{
  "arch": "convnext",
  "model": "segmentation model",
  "dataset": "drawn human figures in many poses",
  "train_examples": 97500,
  "image_size": 64,
  "crop_scale_min": 1,
  "horizontal_flip": true,
  "translate": 0.12,
  "color_jitter": 0.2,
  "num_classes": 7,
  "output_stride": 8,
  "isotropic": false,
  "norm": "rmsnorm",
  "hidden_act": "squared_relu",
  "mlp_ratio": 6,
  "layer_scale_init": 0.01,
  "inner_norm": false,
  "drop_path": 0.05,
  "patch_size": [4, 4],
  "conv_stem": false,
  "depths": [6, 6],
  "widths": [80, 160],
  "kernel_size": 7,
  "label_smoothing": 0.1,
  "init": "lecun_normal",
  "residual_init": "none",
  "optimizer": "soap",
  "beta2": 0.999,
  "learning_rate": 0.0023,
  "beta1": 0.95,
  "shampoo_beta": 0.999,
  "eps": 1e-08,
  "precondition_frequency": 16,
  "max_precond_dim": 512,
  "one_sided": true,
  "adamw_lr_other_params": 0.0024,
  "gradient_centralization": true,
  "ema_decay": 0.999,
  "max_steps": 18200,
  "batch_size": 256,
  "epochs": 47.8,
  "lr_schedule": "cosine",
  "final_lr_fraction": 0,
  "warmup_steps": 540,
  "weight_decay": 0.03,
  "adamw_weight_decay_other_params": 0.05
}
Rows from block 3, named by matrix and row number. Rows with one number belong to one neuron. Each number is 128 + 32 x the weight over its row's rms, rounded and kept within 0 to 255. All counts start at 0. Numbers have three digits each. After the name is the row's rms in percent of the matrix's.
# fc1: MLP up (model.blocks.3.mlp.fc1.weight, 480x80), inputs 0-79
# fc2: MLP down (model.blocks.3.mlp.fc2.weight, 80x480, transposed), outputs 0-79
fc1.113 090:143138150136151128106102108148090147109206125061172113169192102136107158111121111136170099149139198099111123127138098151146135111133130116118093078178155148104132100175159117164069097134096093155198127144067104119093060114142058170118142117
fc1.114 100:123158143228121138169126079151095145144131137112162137110120078127115076102120132068149123075140114133149060176126147204110118097142128096140076108193176102146164126131115152095095121076164105081121129128152106108134170166158124081143101172
fc1.115 103:194222144128167132129129055088180098128132087153104139116117108070139120162074079105124109068110103170085093115158131164153107139134153151131125115137117120100101162108166144116112113160113122120135122120039128154101139165160149186168151076
fc1.116 128:115170056163110135152018134089123200061132134113155124102110116139150211130143100115140207087140120109140157090100117142125105098129063182133150115141120150146116158109155086115127098195123146122149133100118115121102135162134130129113169111
fc1.117 109:106133125199151160090111127133149065120155153150127116134140103119066202136081106095170134137185147135210110117140131122139086144054101146084155117108095134135114138172134072106141128137150076151131129134175143071104146142153195101180098112
fc1.118 063:134116137139129183163137160025148167168168119144134115122115144159173168102113141154169117102146111102104063090099070168124140141075149096110204171141149108142139142138138096101107155132146102153163077135137127151139083118146203109165083177
fc1.119 102:083092111131148143174142128085162125135130080127147139137127130106110146095124165112111187117123054103168071132150109152135135138172190109082119133089162059133054081108103121109122093087076140116147088133167133129205099171168075153137156127
fc1.120 102:038191149157098134129142133026167173158073120123212137141159108139137126142125140171133127155111150115108150120073139129169075070098142078083127141165130187113129153118123128127119086129113140101107114134150139127117118184105156175103094123
fc1.121 105:163110156079119157156116154148135103088138112159152144114135129112156130093147114181155183115145133131111100122095123137100167144177082101080121095115148059132164142151128141148172120076130090123174172088085111108127160088038142189102212170
fc1.122 109:126129169135137092160130061165165089137185097136156080130149141093155113207114195094098133187142164098147142102173148143085106092093121134132122134165136086097160084157073156137153116133102130107067100095082101150083180126142140082161114123
fc1.123 073:165146135167153072084197144146170160112175097080117121146156149106094075117077160167172198159096087142118146097071142149113116166113168118148123113146147096119090160129138099099192118168162137111114102144124125151130123116163062142175192121
fc1.124 108:146114106183165134093131108117188075125202099071162158150177126076082156121173107138150113137180165145131101140123103128114131091088123164119123111149127171083144102160159125109119107133123125132202083140112152091093059139111148138156038121
fc1.125 085:097114130164156121121069078155109080083165173149108074161132148135122147123152090211132198108156159121162079059117108097132127095126126101139099145107114157124131078167122117179101116097123087142168140145143076160127110175126201100142106086
fc1.126 078:131163161170134110155103088158154177089186130152106140143100152217160110090115138135111108105085124150137093152093108110125128145127143124137115168086115092079015072175110157140152151118108099136088147119098140109124076131112149139086175070
fc1.127 132:153143075087159129085173139123132090120187096141111162096093118154093128134103133131172072198163133131172147148138151108143145079162124151088106138114156139075107150168131150109137116165115138167164131139079161117132054153026118106137160069
fc1.128 081:137112103119094156131104117198114144081148129140140163149141098128159124101121085133185082133132201101088164111109150082056157180177144064145135113141155062169108102121145106084111109134062110165112128113133100084161191128111137078124158105
fc1.129 089:166118203125136124112193112134152116179086155138119147163086129129101148129096128131107146161091098128090168098104117142064118253155124133115066180114131081089098129104125136141116076121096132157139154164110069165148160087141126115131104146
fc1.130 108:095090168224101124062107157132096153086126095136132120180162128147092106107161102142144184136120083108093147143118128079142102110116136094157154117101131141145142118108117109118115186171098076103065147143195135138150160088182145095149058109
fc1.131 113:147133049099172077189081105165160131052129142155143183166124103126147085157067157130156096140111150126133088144089145147115170059152086116110086101170113120127082088141153163131189114120147087133143118107111143127118159191145102126126158099
fc1.132 095:157185174131083135099111201105117120142144143094115080115137107191096072076124111102139137117136093122096125145106110156182158114091165093124138144145200093122133116123041168136164142155148183133132136107128157097105082070174114078093140112
fc1.133 093:118117113097096157111085130169160168144123144119199130132140129083125065101168082135216119094192181179097148118164181078099124123094107122206142090152116102079115129110135127166136107136137141148106151140117136125120050150160151117102094110
fc1.134 104:128097172136140163159139157152079165178118110106083123149147153106134116121078120140104099145128122175129110150125104145128142091161147115160176194151092117007120122144147129095167198121098068069155088083173132129115153148122136136089082113
fc1.135 077:162101137110116150178142149120156113161141111100090071147145099146092136114159136103142164115137118184077155147134150131098161114129139129185095122161121105134115118091000104131138147192072135159144090113149094122185114145169141191147073106
fc1.136 107:068055087105156085101164092124134117180138174154105128158153090121106124109095095153131141129148168122183235098102148092125136155094070119123164095126151150140156122119113115091073149103137133125125134157104150138152117173180140068152170078
fc1.137 091:113149088128126081145084117077146167072120102129112129154141137123222134147196141121099075097123144137158057127144144130163110102128129141113116104156150093094047084181150147085160127088148108123130141140144181095110153132060164159121176098
fc1.138 075:143110113070128071115142110110097140149090134092206188168136116126113185163144145146157043101117161171135115075107158131138112171128116089142119137156138083103071170197114116158115095120164150117097147158078159124145118102165065094119149114
fc1.139 119:106058168134120165118099177122107125113127078121096137159109148116113145127064062149083130110156151136120112135121048153100147058191153140127162137104113125127134122094097149070149157122084134120146110154196180109035159155148151131154130107
fc1.140 096:077121180121155151173086115126154123147102106175093150112118164184111114045160177091097146087095084132172135179106149173142155071154185074127129144146158128118076120155140169139091120105134173146155155107144119136116070136119195099094123120
fc1.141 093:144109122148098159122121143145107103150117150187120160106169144150092213078087165167137101072132118141119116100115139064075137133130162137112102106119186111149078128194083140122107127155143108137155160157104103192132197162062145152184152113
fc1.142 128:088160138110116179138073186153110143158159143113121120125136180158137127095129178110155146170166162094033190110175101117133101128153112096096151100155114176107153132096104134139067122119121101118093121116107177055161096129175068139087102119
fc1.143 088:071076156125106172129128157163130165088145173088101122118173084129150101149149158137138078172141059161149196131174108131109086102115108109049148143121124159098158140100176120143149142113102116190159123149149122123168087074127144137104168059
fc1.144 096:104087142142116178184170139174124204104115071096176098105165148102146129121124081165143029185150135109158129099148128107130107160177064140150111143156135139150102175117087089080087155118141120139125100105098123153143169106132111181117149155
fc1.145 107:133119153171165203087161110138112043138174076127177144104097142116125105132047145060140122148152149142169099161123156097074114127131114148108091152121109143112141202114127095120099089184153125139151080139131140110154053158102130130097146143
fc1.146 107:167133109156122120077129124119144145132125109109168219123147112140158093111117137073086108125121142106154106090156109145112166114167153182050170120127033142133081049117155134128124117134160144087126145089151153114118098175148161115177164187
fc1.147 092:124111114110095136104062153137081191067160143095144130137084155147093123122113130177115131069132138099116122136083141172070141146142139097097123139185123163072093146175142120123173120113056088150153143124188184129114139058116110160118132068
fc1.148 088:150150113163128146099135128106126108146097141094143156117189183132099102126083136127118094111051073125153182155057136136142131182091206150136140134166111064203118157110114132168115137160174169121158088123143092076114129098146134126078143164
fc1.149 113:129180142136163096146142132088108169113136091154179129144101134122177085076109131093064120161121110093155210163102158085111087109145155125135144099127070103073119086098166116110149120169090118124127136129048141091172124172113091185086115149
fc1.150 086:154089148159141120106135100134092119090070143124072057210138134129097106196169130125123122123217182107173142095113118124183115108087161097133160126123116166087147124148124177119152116117080189139146076128138092135145115087101115158158101148
fc1.151 083:122121116128082139123179069133138158109170187061126090181108155127185169108063155138181104088110152155101113104137151089136130205155108189186175172129125151128156147103142150114142097110160120081113139100097125103112081141086105089110115139
fc1.152 077:120162091137121091103097139151138145104118145141049066160186133125190120111083125065119117133126091079131091145164142138164136128168141174098150151066207116138136131061128129140182151130108084157094157152115133129177144165124162176127153082
fc1.153 105:091057153072106203113152149155129154195145087148162112171137128135096127098122134172133125168164155120089167120147163101121098118088100162090147146114067186108151095169092139133143101104097106121104114131174173083179119118143059078132136142
fc1.154 121:076105097118153090127062083081147156087161127080093105145142136149193103161149113123143092151139175084103205114141110151161125133119161115050103123144146117085110070092186147118145120150174108157141116144142138101115121121170095147136194073
fc1.155 097:064120090105109154122115083099118078161091131201175200108129108146110134148146049163157145140122078172065132109127140193113171143135124044124159188149095171114153165124091104142160127111128115141125118098134138099112091125151134152108159113
fc1.156 076:111121151138110124127139160149097192170133136156127118150118158153113122165106129105117178153095124114118112142065122116126065103105162134192141149119018150059214172138115139107112145133097132081142100073201169128132139109164153111156150121
fc1.157 093:141134094027085112126135109094117116137113164140146136139173182130172208161108160192133084174117145126100060130101120137133171159078105116144127133197168124128168129133137163118141143104148129175125111121096087151146147110124083165064080134
fc1.158 094:155037080132111130099169128136111130130135123105170144163189140135109188112128095127096105094127142143186154117105127124114111127111096118111148156158152154179165168106134110175108112228107110099154125109097158103100119188124139091051078172
fc1.159 093:119133078101167108178101128127125119147154161130121137055148109082117126094095095217123141142158142117142077138114067147117163133139164142128107094059125130145154117125091127098124164171116160088148110053164131206132136146074177129149190128
fc1.160 100:131159130131085160032084165162136135121180124066114152118134165105077124106128127150158108121020158131133134162145154193133087174147092119104080156101140119195140137149135161131096137122141153139099149121137100179105087129114137064119105105
fc1.161 095:165056132140152137154126096121072135142112136141150156101129114177118066151125065127125178134166140126060103133161056108071202121159143126142159153126153129168157097109106136136121107151159157103125123156136134132106149244137132104136166170
fc1.162 095:114140086128093162184130120155119150094068105099090167111130160095147152188073109161146145133086147109080160112126149171164139161164141115156118087100107113140087108135112073189077119123105167103122157100158104185127214111111182086156113106
fc1.163 091:078128121134092164181102100106099127135107132149128185102160100179128142073150130166094139203118109150130116104082086060188125130127145157126132117159148115052035145127098138076140149157107112145083094103126126122142132138173143167172109078
fc1.164 108:088180135123106144148123109152121179054173101128121128098130155104157151126120146104147174144132109111108111124142077065149113173082113146133148115154136144151117106051104066127083078087134185140171079139162106159147074123087074072089126164
fc1.165 102:108200138119095138143028102141158160148143139126096154103174139211131115107143142128117109111091111157092154171171122137033127136133132118149113101110147131149110131076145107118136187136162214184134085087150180117098126139125113130112128120
fc1.166 104:047144121122143107030087097119112093158174181109106131127148139143079147114149072127141148140149108148150128049161139132173188088104092108145116167093119180136146125119113142171149118198110116149093110102156131086159106171140156119094154091
fc1.167 102:120153080127119135109074115147127147141137170071148133099119128107105139141096150113234072127138178127097163148140204103108111106085179194134101091124152151163127080151166134124095049123061101134124109098132131147116165135133117169160105096
fc1.168 094:133145130128136094121125127122087159158115122077109146137106090146135212126165129147141061157143140177180146150089057158150134117140103128136123107096075085124128134099152097138121138117118085098144129114138142135000161150143183158131113081
fc1.169 101:135168099116119098203135187126087145177117152094153178159131146112128126193119126113133094088125088102166123105098128129215143147128122126124121078138136097156173127151161120138115116088137019065140174111128149108160070166158148142122114152
fc1.170 118:085162148105151139169196192073095138091160097122173087131113130101124151067126171119043094156138108078146191149134095149141118139134179138097118168173155112073102152125119135116110133135144081131163100135168108092131116168147091195133126119
fc1.171 118:103189145080122167122133118156121119160094109145110156128148111116158183093132157066102147187104118129153114139117190100091157091096077112170147152042119174107123126170117093139133132079190147119053182107118130157138123114145140141102174182
fc1.172 100:063158178155153143131117124117095119132156138109103128100179089130121171122135109000138173090095142167139097178117068198156165109148153134109086115092064141107119125139131132154125116107123127108152099112153117140130179129136084137170184095
fc1.173 086:135103077147139104145114144122154088171153172098092191109156168110188158142096110105093141134104107150154188126181115062072105176086145150133125110158084125185157107072143128132125118088135108204154135134086135089116129104083107152180139166
fc1.174 105:153090138203154106080163141073131123128065126145090143103133172155096087181130157093119171145159145107097119138098175195173114160079141116132134144097128189157095111132200129106121103131107117160105089146170120072145133106133199105121099101
fc1.175 095:154155129155173154159093116187108094169108156141088126158169132144177148115104068150121104164219069126149072185088102102152161120147075136135166121053145120123137101122156080168102104137159125149065138118138124113138136180121111164114126094
fc1.176 109:126108104103162171131074156156110064160093164166116129121143145158096097138126142105180133108131132140075059175138133171133133071176074129138146165086146185198153117133117091164145136166183135140091102129086166082121156145090161111108109078
fc1.177 087:121077190083157194129158179116092119119163137111089153085084136165063164123119141154188103142150126090084127119102188187111156097129101143096128149085138106176084150102101130067111201123111125107162169103140096160099143150111122156124124124
fc1.178 091:136109104154157130145118110101100113187151090162169192148098094150054085152160163114084114063078099118116167119101122101148087118107135100081126154116095111161161110132156183140161149124114052199148173139109082114121107135188159137149121101
fc1.179 098:134114132094179112116065064172142096126127150112104163147117093127158175111204128121086123182137110073116122122108066135155154124120080134117108144121091132169169127183111133077132211139176111145169141119068077102116109125192111141138096116
fc1.180 094:079176177130169147101152150118129139108164142181184091090134129132098116136205161119080068127153100130146160067144149067155101118091129183164170111164134109089132162149118115103129154145100091115210120126141151103095142142072140118079097108
fc1.181 103:080133199191164156131130130092138142072165086135164104113118104113146110078148154114048099108153086109146069152124150132117138111148155126052144144127196132083141119160134118124172085156102107128165137143134142135139168095092091115085198087
fc1.182 105:164103077102092123115137163116157151123161164118090139108162076138112180182119196135191153153129154151123074124082129104091138104111108095169139105124114138157053090104152074144103126148097139126217071124165103101150135161097166095134117093
fc1.183 080:098108161094150152136084134184137206231150134124168138138125178143140059137139074107096079114129145132179181073115113172071138126095099132141136129128130095121096150132128111149150112133160135083155100143181115095131096161107151116126170070
fc1.184 104:173106142078120138146179106178142139093134142123115121115128122112113070119174127130124147068139188166144075113124081161154168191146159146151113077080106052128091150201139125129143141059087108116170103137065133117131118173125080126153116149
fc1.185 099:088126130155094143090171060137137131170080160143134163116116142126122140094140127104126058109139083144069110156192129100168141134092113137135125170029198092120114133075142179101135148166165122100145131113135185122109117153079084165143154146
fc1.186 102:113081088159139133127122140114149039157153175177117190117167105195086143149129106104134168170174100110128147131129104131102157138137079151135090095129133103058153142143118148125174124136143086134221114095137150153125091189092175147153152121
fc1.187 088:164106133081157114200165106175128074213109109129117154086113136114181122107100148172133109134136079115094115144174121173156127121094116134112139057059204141141128112161160110119107153112161143089124153131152164109176143171127110114181156091
fc1.188 098:164114082131086165119113118139114110093150140181082147123157171101102232106091138104167179130164172093151102091144131078065145128146098127136157128152167087127124108204119120064156126181090132151149139119119136088138134151145152174168084137
fc1.189 086:125132118169151192110110131109126161141098145122175120135092121137116190111112093111150118076092113188203113063111113125067141113155155080082102166099121172081180158203106147090114118132136068115120116134098103128115169123165066121118164133
fc1.190 082:147075111082121134113169107134108140132115159132038148146159131104131107135098172089098111145110125133166070106145195211172152072151113116149156139116162090176093153068106128168117158095099145151077161138102162191145107169151133126109144103
fc2.113 114:103116113134081124056077141162153114127163053168163172112116147102153101141162142109031130125136126134149140119151146132145169130166066142195117126108122157119174154110113081170164137137121090132106133081109140119077047140123149126110196121
fc2.114 093:151120142172087154152084120128146147180101195132092071080164079082081171162149136125114113127160175129096124120129099086105115143044119160072123190091178157139149127103145189122139164133099139127146102128150103113148090097066110129132104087
fc2.115 104:162149078136146088162098149150118091148128136193128108168128117117112123128132122154181106194121166098202123129154112128225113132143098109172126131158116135084203034148121134131118146083158121118155103151171128127133099113109103118084091183
fc2.116 110:080124102121093135109125097103114136096092131123051111135131081137129080123146111176113107111151156112104129111091114061144108132181075110225121133135114117054115107113123161076109205153138136152147149135071144091161129187110170136110084102
fc2.117 120:085156063117113137122087096114151102147163086105119122129136119096141157093182114094098087166080018125149144129103144112185097138139128152146128134113101115106118125116159113101151202121093081163088160138070132149143140123055140152082078097
fc2.118 078:107079107080130124113098131134182122190158052080129130112130136178107138140109086103079111218102097183106125133203128087126100148165056123130140168163153099137149141094149123151146109112114168090109158102107100120180107160149145107103164115
fc2.119 111:076142142082176142131126135092099091109138099066172216118158179121066118104130157159177138127110153132141136164115153142124158146166121155099112093162120101160176117161187129115120111085116082038095156152126180137082101137153086127124104142
fc2.120 102:100111130116193110144182141118126158109091093102103080159173150183133133094087153087164163086092115123087144134131106168063142108182163139150099111141127167096132132068137149135063077156136123091167084121162074162126169137108079092148116173
fc2.121 100:126128178102072136095108122117154143135147208084090154121136146141084145137086183105127147170119109111086122116129139085072125083130136093080089144192184070116128130130135098144141096060069121121133057130119155122117116153179165085088133161
fc2.122 085:160154133147126129190116097150154174163150163161128070165095145076179107152114088125098141122110163148095119141072168081104107145096157064153149183133159094140120121133051138143066122173101129129126133112062160105111113142135062132132153069
fc2.123 099:103114158155134107109210143121123108091127011123114163159112125203164083116157124100108152164128102108112144085130119168136138133136081142169117164103112111154158135167185119105183150120096157120141167122070157153070077106128102152159113143
fc2.124 111:158090130112176129087096190180078118096163136074156089138121148083110121138143167106077104119115176137125129131144162205087239140146147138119107126122114165117129088159130138192107111174144116093091088135112160135112076095123163108113146128
fc2.125 084:069140156091110098164119041134100177136086132109092143184143163116154132118179126107034138150095083098158143126119159102146129167166108136161130118128126178114104128055157120123167157113133065129127151090148128083108171083115112118099079144
fc2.126 099:172138153144081101142118164142172113114144000111109070126070166165155147133152139101127097112059088119146134124166122136105161122130120147122154127112147116120189180123136109154138114122133158127153112105097191093169161141121125076108165076
fc2.127 110:064134106146154106090156076133063127129175168162124092130091159106171170153106078157114175120128117150148163131113124133097142192136165136166129166166141135145122116180095138101182100155143110040139192098149137145134131078137132189177109147
fc2.128 124:125092117118087097085179102122128103147138000099120079119118153166098122113156171100097132132109038122140142115148115093120129147120089188089165127110135090161151144097118088136195102111133121126122127125125090158141132136120129110159109141
fc2.129 091:097188186148143128166152097189092170154169159093119110154121179113100110105120132121109075079187133150117150150143049097075126115157144136084087165052135121127112134157088157137125140148140141160142123064107080112144130179151129151180136109
fc2.130 093:126141115116163082099081131097116090176142203099117208113149124098135138115136093162127170157106145093145096178130151120088109103066194096136167168146114081119136091144099185141101155106127068115053106109128123103176140118088093132145159154
fc2.131 123:084132169078118081143139080093117136158109109115073061112175142164140145155136105067170127104116083149151173198106137156104100105083140202110148189140155142135159163131142173140135103147089109150160113091099149135165092144121102179085135085
fc2.132 080:121060150143113110121171127181121206083129234157156151146130135121133123104135072124101139117157133105139107113169090107056141145168090106180126145057175130123132069091117161113162144112133147158105097118144114151159182133135080120159115125
fc2.133 106:104145113134134109140162148148113116111185119162128175122112127125169124109124198097195133109097155160176131178086181197127154115228134183123112104083134116157143153128121113187089129134162104086071156144117118161084111149108160140167121080
fc2.134 086:159156139128100148142159165118105149130096157091183144158129113155128098109126132166197165131125135146145141109095143159126207083174184076093223124115130193063162092146141121146103104146122132135150104165118128134144089152195091084170118129
fc2.135 076:105119050120111136086132142117120095155095114094141110121149092141149060107145095139089175114088112179071122151136148091109148098168105131102121125109157073197136130070139169136183193110081168149124155080074108156172123148085102160164119118
fc2.136 101:162135103144128144141084156069088142121154037119095105119103166138102107067092142134122093146134114111143103109079107147165166178135112150077195118153129131155191084120113122119091123131112149061102129104169186130110183155134147066159098087
fc2.137 095:106106155069115093103154130078145128086148144090079111152104117124176110168120216044186130129101084096109121112125126137138122067151100137101074136087151049137160163118168094153098074136136149140133112145147105127136145135188129143136175098
fc2.138 119:095153140127112056095094107085113094152198061128088111128106113155172087158150130141098144108105038143111130110160108176109113098105113118164124174122131096155157150066107117140218088131124123102156192106079143121116171112116120117132137098
fc2.139 096:148162086108154127145149150084128121076139155084145141145145145131121147100119065152127120134130095160092130129140116135036107136098149123190167109128117202087168090117149132125067145101187138131091188121193054147138098175100107127162114169
fc2.140 103:183126141129047124150086150194104122105088211157149142122096106156114182103155106132109086156150140124154068166132188130091132124142103137143152157093138099108107164177145099155146179111179170142116104160126160117174132116134122097115143046
fc2.141 105:119128127126092105162102113128135134145106143118134089107138134143124119169212101124027172110112128170090128121121132143102067142127173132145131172106169166087140194128138089082110127118112125134148172080034103088172122144138131100065157086
fc2.142 118:158185163184116165157113164080138133101136116139158131134173119102129104145079169074153095118101124108077161143146155153109133103196104176108100031169113165110153171141146137133087128161137105114137213103151138160119084131128151157082137092
fc2.143 095:126163111148129094152124150153217142130158077221111169160172118125094105085185141138144077122089138174136133087148091162199140161182141125145151111160110207111113130134137110157153126090125163128151147091145140126144134165094107159124172094
fc2.144 112:106168097100081128032110082091159120111113067122092085157138098144157123134110130133166121157143089135072081175139145123095113152177088101151074110104112085108136177119130105109123141180092128162152132143089174125098153120129200121076153173
fc2.145 110:108064138103108143106196112159133091138122097171109113084144127133108186147144174145143204100062090193158102147155067116133114098094139121093109147147130150132113095143131110133172121150132085174048150120141098115178173066126162110140100133
fc2.146 110:079119143123103103142116113121086122108118127157032029107088100154205144170143167069115112130120098151137132095143113110130109140143104170120129169128129057141162124089133120172069148150116103177109126153124138132126120194156098111121158066
fc2.147 103:129105122097062153178102128154162172063146038148128116141133155132099093131123194125122110114123170140132115088147112123115175141149107105108102062127139165138121078140140095144116159119178157123157142142157062137131158206145141044143127085
fc2.148 077:072086171151130127135129156127086169154101171106053158167113098200118101081100125112087170127166146089139123128139133158119127117159099160129109157051150144172131159073125157124154150175067166142128119100127185131128125201135192128135136117
fc2.149 103:086106177165157143151169078112172145092076145157091078101127139135121139172118084085129192070145111146097165111156098117126118096167164126147104098078166090115126154123145111138087101139187064140104097091095147140134147048099171148112162136
fc2.150 079:146132165155152104086111129118150152105095255143120197176090104147187094095116095130080123123188130078143089122135127140174167139127113118166135126111137118139115118103156067119122146088165135128087151092126176101145173134135091173127081131
fc2.151 075:110108134119165119148140078137116109156171143115125104156087123190212137120168074071125115102135097152102208121182134181065143186127166196173144137143099115117124142132103144152125170134146189128145126130071099131116132132192124122155150098
fc2.152 083:158158166172168064090127145134148141169106021099139158110164151131146108092147188142127135114117077173190129125177107145148149116137085155131095089073105107072157107115177099143137107132139123123180113155153127161124106162145105170073157109
fc2.153 106:149084111155102092134114102135144112159142178140111102184152083150170139122208085150111146096158131173064194082110137116160111115115193161168171147115152108084128128166123062113167178155139133105145143151150110148122180136074086102112132168
fc2.154 107:157116122155081162149145136086158138122178164119119200177128192117128103135119179114143119153161146119134138111091142145175139076130113138096082039139130087111155098047137112169147113139148075139108106148139115118087049149157170121141126069
fc2.155 111:133155157151082088113161143138098159099044130119114113176102119151086148090121199084198076180171143144071131165158136148116071086140138138166117122099169066150147150194128129117118160107127141092152124121135147132089141088156153108166137167
fc2.156 075:128112110135087124122114168135086084159116195114145121113059116146198149151064070114095151119138122136101117140171190125111142167149100148133131133053146092106120132125090135143104094126146129148251131071153156104137111129153086104144125104
fc2.157 093:059154100065126215156121135117087095166156115134147102098128144100110168101135151114148159128155111061096139095108092075047102135122159062073112130124187071140121126105128166131103135149148136119102094181117144107091121173133108099119124099
fc2.158 098:137175104144148161123144100094109147090137043088104094096131132113176129067139085124168090154121059085099078118094169122123076167095148171149141120113171150099119115169136130064156131169126138158129150103164162119118108057162152166091094145
fc2.159 088:130115075104130105094096118099129089112128124105189134130129166135096154166167140129133122201144130087088142142116121065177085122129215098118118168176136154152084135122121107111092147118127130104119107068146178214089101147128145135133145038
fc2.160 095:101128154122084062125155156173172163126166180146089148209045171111142123170084142084121163120133150136096146128097116131170117199138125130095129131136208182192093188128096102135109124128135155118123135126147144146087141118114119111147142089
fc2.161 096:126155131170139163111128134076186097125116095166122145112237113126158122171128141160181137146154107085067157160151067178176114144171147123132141128110074143136126129128156106072123110130107151069169137119154191165123121146164127187159103106
fc2.162 083:105168105183145079095134093180158112145091146153087148186062116094104117165067140093115137106125163164122102123118149090193111135146195091127174081125158181139148140191087140142097132140159098135101166146096157113151107141126167113191149138
fc2.163 096:159110159098122085128124129151193141120131028132124128117150055164108173129175101142113124073091129134091119054138160143079152136153094180177140122144134128122136142076082102184153111125125147133125112114078160090140123129073078189142108135
fc2.164 104:154126032130175116116103107145095108101177164114133163138136121155109088111095070165197049142091131123162126140176124127063148099144155120065117065120164152098099118135116137157117082129117126112138072184120078156111155100109123099113147132
fc2.165 097:195040139144131153134138099101127085152137196146161109137147114137126112117100000095127128126125090093113132148096172175141145165110131179154172107128124108089081156133081117140171176093114170151101104105113149134139162154104146118123100143
fc2.166 100:127172136125137147111110117112119150068070183180102081129140056143168139116159130160086084172135168108118124140103067131171125138156139139132112052077109124123153115143157107108173119132155049154080108152158199141095146095108086090143109126
fc2.167 095:119146100166146106151211162154137146069150155157128139143162149119101110078153126123094120125105225087177129180071141155135114131151092148114117119159105131166188099129122153111155088145080170087138119126183140145081091134102168112173085171
fc2.168 105:128110091094086108165116121108095162146185061135199076097106155103148118174169140132082157156136066191139202115134070136118134132131176059156132120198120143100106150157102151145132121146140143152147147123155169139132096123084090124111082127
fc2.169 096:162040116118136177127126147124144107116136235115118092092159106163174162109126050114127164129145181101133137113097132106127140125090136180155148130095145158113115113204140106127117124033173157144119088127124132099106144108137087125130140177
fc2.170 112:066113186166112154168144109135137132107094081131128125153166134035124139174042158078123084149132135116102168140111119111177154102202121117125066137166118099127117137133116099086156107142096037097156115115129175109126150132156113153124125119
fc2.171 102:103078124124095170130188138103126110104058096140106109185157133105185174133130146139109148161105151092116068076151177155175126116090101119135115101149113116172172047129152110110107138100132082116103118130199160123130157154185142128180118181
fc2.172 098:144134098126117135118087087086182125140127201103113118155107055137108171171083114156181091137073079104205156161101130084180104132154153099093120121157145145089105104097106124091122122144133120095112124201182101111102124090136146090130138180
fc2.173 084:113147100158171097153157129179186173181132182158076147164148119144123081125136132124157128105069128131120116163113133174059166121119103136134121204139139120189113153173130126118142163146151165179131106166126130122133163183208117146137164190
fc2.174 081:202145094177161089099129181132129072119130212109167155131118111115109121129102126117095153176164129113148091106109148153148104183065119170079176165149114107123133161187111110089074137079122144153104185177115160133082113151132124133144170120
fc2.175 110:094156137093109103094142137105151100163157000108148139113105138087121134112162170148108155117105031144154155118139118130159155130152088165156161128112098108125119157114129136172163173110167121097121144150097148151124168171146121135151108092
fc2.176 097:146205115217120150120166189137090090105097132157110168110139119137170121090133111150183113104118224098146095150151145146134097101100117161080116135156131119128139156146130133125062145132105143148184110086171106098143121100149114192074136162
fc2.177 085:151152114101151145151151119099142120111136099133166147150102187120121157150106171169071143094119132100166117193137107131041137124104107078128144135153178196126111094122123098157128129071163092127108050069153165160127164177117109145082190108
fc2.178 075:111085108122127151101107089131130151205148184112104145117120156171118140119115083123130138203177132128167100133191094158123140184113122168088093109086169131147103110157129129132134189110122181111034157143084100089158166177092131139167128118
fc2.179 077:109181136156046138128162130124104120148132094206151081075116174159125104117131184116096179087114105157190131152131137113138182083192130118116128152134067096156151122156116074138057156072124143164108116108115121178106140146100106154121119143
fc2.180 098:047088106137148114135150119136121168117102110142134109161159121082129111189099135085110084116177141119108206152121167147118121095176145125177069135151142110094131194155075149095078133133110058152141068099106175118093109170136104133082135116
fc2.181 101:107127125152084112156133131161157127080148147151167152170104195114103083128159116071098086130085167144113079102149108066110113115161117115069120155118141125159162117130211067119121135143107184143094141144070104093139070098089127115099130063
fc2.182 124:124049122192057109095165110109153136103128056105116197114123085132089098181158161113110102084113140103192167131122116113121126159130100155100168135160087093175168150183122149180131118125132126109101147115110161151161168130092121140078130168
fc2.183 092:119134114141076105172117154105145147177166007178080152168119156121175095148144128118109087118126060149155138127154111138127123117143088154118145167159105122142160201117111146124163152123109140128112157103179125169107081135134168124179079066
fc2.184 091:149159169097104163182037119125141159099137144164108098085138075115112105145152100158115138148131162113165133081082179080176111086210149160120105088111125098176145144081125157111099108091161100135107089150102163104082150094113137112113084156
fc2.185 097:081133141133117107131066131129138174154089029186110040100134089120162101113137151093162070161124168131119095139121143062181084157089162102122094138130157097147135119121112123125170128111108107111108123170111104103143124119142066136073162090
fc2.186 097:127039092113083108043091124113104181093179145102156151155173145139080102130125096114114171101152104145123131095081135120127138141103145161160099123090133166162092126145118084167129149112073169171113149132096153145137217080101153117123116092
fc2.187 096:098143158144143140133138144129134084111187076098130189114109129104146134170132160171146096199171117105150100125121153215160094084111165108161163105176128162153038136116175157108107149116089114127159151104090185141142147151112153148132193111
fc2.188 107:088127078137071111146115130150156162166128127060090119151187128202076127127178121100136123095045084199143135106148156120095102126183089137133123157093157096126126115093136101154093202126089134181094126118102097099142115125119146109091126100
fc2.189 090:149151084222055138115133108175111088153082130114125154180150163172146086124206135089172096080168148149089117147149165124150120142156117131128178145126160114075136105151126107108145131166084146171139153155105143108136125103096096103061143173
fc2.190 103:139150195102167133139095147130104171133043088197149122118109122093196114145152150144069093137141154210136139121141118117170154134099131093145090096158094107111106211111111155149094093143128105099160129101116161125129121155151112133168188079